From a checkpoint of a small image VQ-VAE.
Model: 4.39M parameters, 48-pixel images, encoder arch vit, encoder norm layernorm, encoder patch size [4, 4], encoder width 160, decoder norm groupnorm, decoder activation gelu, decoder widths [48, 96, 144].
Training: 7800 steps, batches of 192.
Data: 145000 training examples, 10.3 epochs.
Rows from block 5 of the encoder of a small image VQ-VAE, named by matrix and row number. Rows with one number belong to one neuron. Each number is 500 + 40 x the weight over its row's rms, rounded and kept within 0 to 999. All counts start at 0. Numbers have three digits each.
After each neuron's rows are labels from the 100 images, of 14976, where the neuron reaches its highest value: "patch colour" is the nearest of a few named colours to the mean colour under the peak. Only what is clearly more common there than usual is listed. The data: dead-leaves pictures: piles of overlapping shapes. In brackets: how many of the 100.
# fc1: MLP up (encoder.blocks.5.mlp.fc1.weight, 640x160), inputs 108-159
# fc2: MLP down (encoder.blocks.5.mlp.fc2.weight, 160x640, transposed), outputs 108-159

fc1.83:492498530475476473426476483463533510497469588564498535542487442462503478589505468469498527473537471512520545497458515479503491556495445515552528534530505507
fc2.83:496498477603514514502498556565539558521509489422436565466535478585447559521495430454554509493455518566489541504544465553469496526525500519526502523543498509
patch colour: green (35)

fc1.66:529444577523504514456525492499547497512465536512501513485485500465500570463531570544509387496480474516486486573539528570529446514584435538505464558501516503
fc2.66:567511525469472480521434470440493526519503515503454472539583505534484457511515452541506597485492532562522524469473495439574503528467578500493489461504521555
patch colour: blue (37)

fc1.201:402486522496532477530499598539497512540521488517500572537504493485526515444489548499489571461487407492508490585465444544463492496498476500501407463496482460
fc2.201:509479504475502491589505405507497520439540469552502499500500509572439511508540502496474501585499471523554589496535502422502571555491455560501583564498497498
patch colour: blue (66)

fc1.322:393523414568539415569498518541470447450449503445520527541533504511494562498578476480463525553487475461569556503451490499496538465465470494478405416492533561
fc2.322:513465520482468511458493541508522492588530543567478490450523559497493478439502502480452431470516529521475453559502583460574441496489531511577569515484445556
patch colour: blue (39)

fc1.437:486528476502498458527516461505438545529440401526542499551505452489449535565502557478497444496529520477524465497474454587559442466503488532537430557575469475
fc2.437:480531566510505547563534497592530520445450549458490511457490484549533519512458507560503502505401538441479480508578488483442507470494546508468526475503540545
patch colour: green (30)

fc1.376:527558457548455514503452505510424476493432524501533502459474522512479446423497498465515476486532582526463459534537465512484474483497493474520481495469409569
fc2.376:509437497530525417450489488530531554413527499608488464417504424485459510531496535475499487501522490560488482524546448552484505522499501497453564559501561487
patch colour: pink (55)

fc1.504:502473486525610466464456504506537464501479443452514514441505530568447474432487532528458580492495555456565482390421464467545510538538501517500541518428504498
fc2.504:559510511488493540495502499506509539519505513533429521508498480477496501463495508423478501552420508485454515594504525424417520529487587481519519505497456488
patch colour: yellow (37)

fc1.459:499449485561463477502454471546476472601512417504491450543522460495513483590427444479508546537490507438493459559517488510518487438538520409505522545492494588
fc2.459:483501461491493499529557525492552458494468460483489491421469551545585476502479521526499485502545480495424545508525407503493523473501534599551436460501550462
patch colour: grey (45); cyan (27)

fc1.213:518479447511495589534475460453545426498412483538545590447460440518503534407458473518541504464482464504557506514511486491600465492523411520500567502450529599
fc2.213:533550511518504405477470514547512495498501534450501415499502485515517489447515508488505521490497505513497563535519509501510545504499484452495531480594490479
patch colour: yellow (42)

fc1.47:501463450501514444396471505477499484532456500584481532554523488435492464469500584440503508469522481537530471531548484616485530569474509521500480475539490493
fc2.47:520492605527454470505501504493470520455508495451457510489496465453412499487472521488468496541468574489569523449485500511502456414469499493622466454510460520
patch colour: green (62)

fc1.285:423437547525422490525473520446534470508479503477504412566434517513474520494473590547538477525521486499441448572499497484484537454504466529508560504495500514
fc2.285:572521537564436522444475466478504501523458494484498491506583446524504504524499488468524435533441492453445573512588417483555528554435508397529479486543521517
patch colour: blue (97)

fc1.323:548496513517574478531455543512573559520494506472501522493479439546420473484486473446517457490519619542531548511515505490447485477502490483549475517454478524
fc2.323:447491490480536559481541480588496490505500421505460594487571484422541506494446517523494473481497483414479538507516523552498534533474490527448576465512523519
patch colour: blue (51)

fc1.634:446565507440497582473542428534500455499479500501500500500563500496520500426591502599449530542500521495498500499500499514549505521499500512501525553500518500
fc2.634:501472507517480503466539493500473558500476520500493618479505454510501501552552500501449497500466559670647474500501500501500495499498431495500500622500482509
patch colour: green (51); blue (32)

fc1.490:468552511422488537478505513485478447504459410459426495447494505492551564501489542488522480521461456629496569438518560489556489458496488484504517513515457438
fc2.490:537399502549517464529549573503526438513496438577580518528493492507475429433540536433511452495509528418576453502491521485507447515548505445521391521491507572
patch colour: grey (85)

fc1.510:505455445487532459466522461472528506503499469536481501513504584486391426598403536435493512540434459528546520444540542534459521562504591460607495508528565472
fc2.510:518525520520514455490478469510527475497451524484494501475445411601538507432584502532464522467573495490518531459499487503492516532544474488467448508523453504
patch colour: pink (33)

fc1.351:491513505504574443589503453492477517493357492505440497582484458520484489518506518494463472526454532378466430519467503489454499456476498486475467467496536488
fc2.351:558512563477450522442443504556557592514493477451543493521495398549559520523412531494598471565536439481465517455542509490530496514527495430468567461578481490
patch colour: blue (65)

fc1.409:512455519508463434498518473483477432440568469536543530411531577462439496486467472470507493594508569420506462524543519570438508500479531510520453417490489506
fc2.409:486547562491515540552449457514441537548542601432480515515553513482512528522572503527474558456491497476559481515490519477571579497478525490495551485519527519
patch colour: grey (85)

fc1.8:500500501500500491500439482500500476500530577585500537534500500500500534472426489635535500512500498450502420500503500484500461436551494500537500590500547592
fc2.8:545536437452500555487477500500500605516375421607488507494504500500500500500500511475503500500510608509487553500500518500500514509458396604500500505500505500
patch colour: green (28)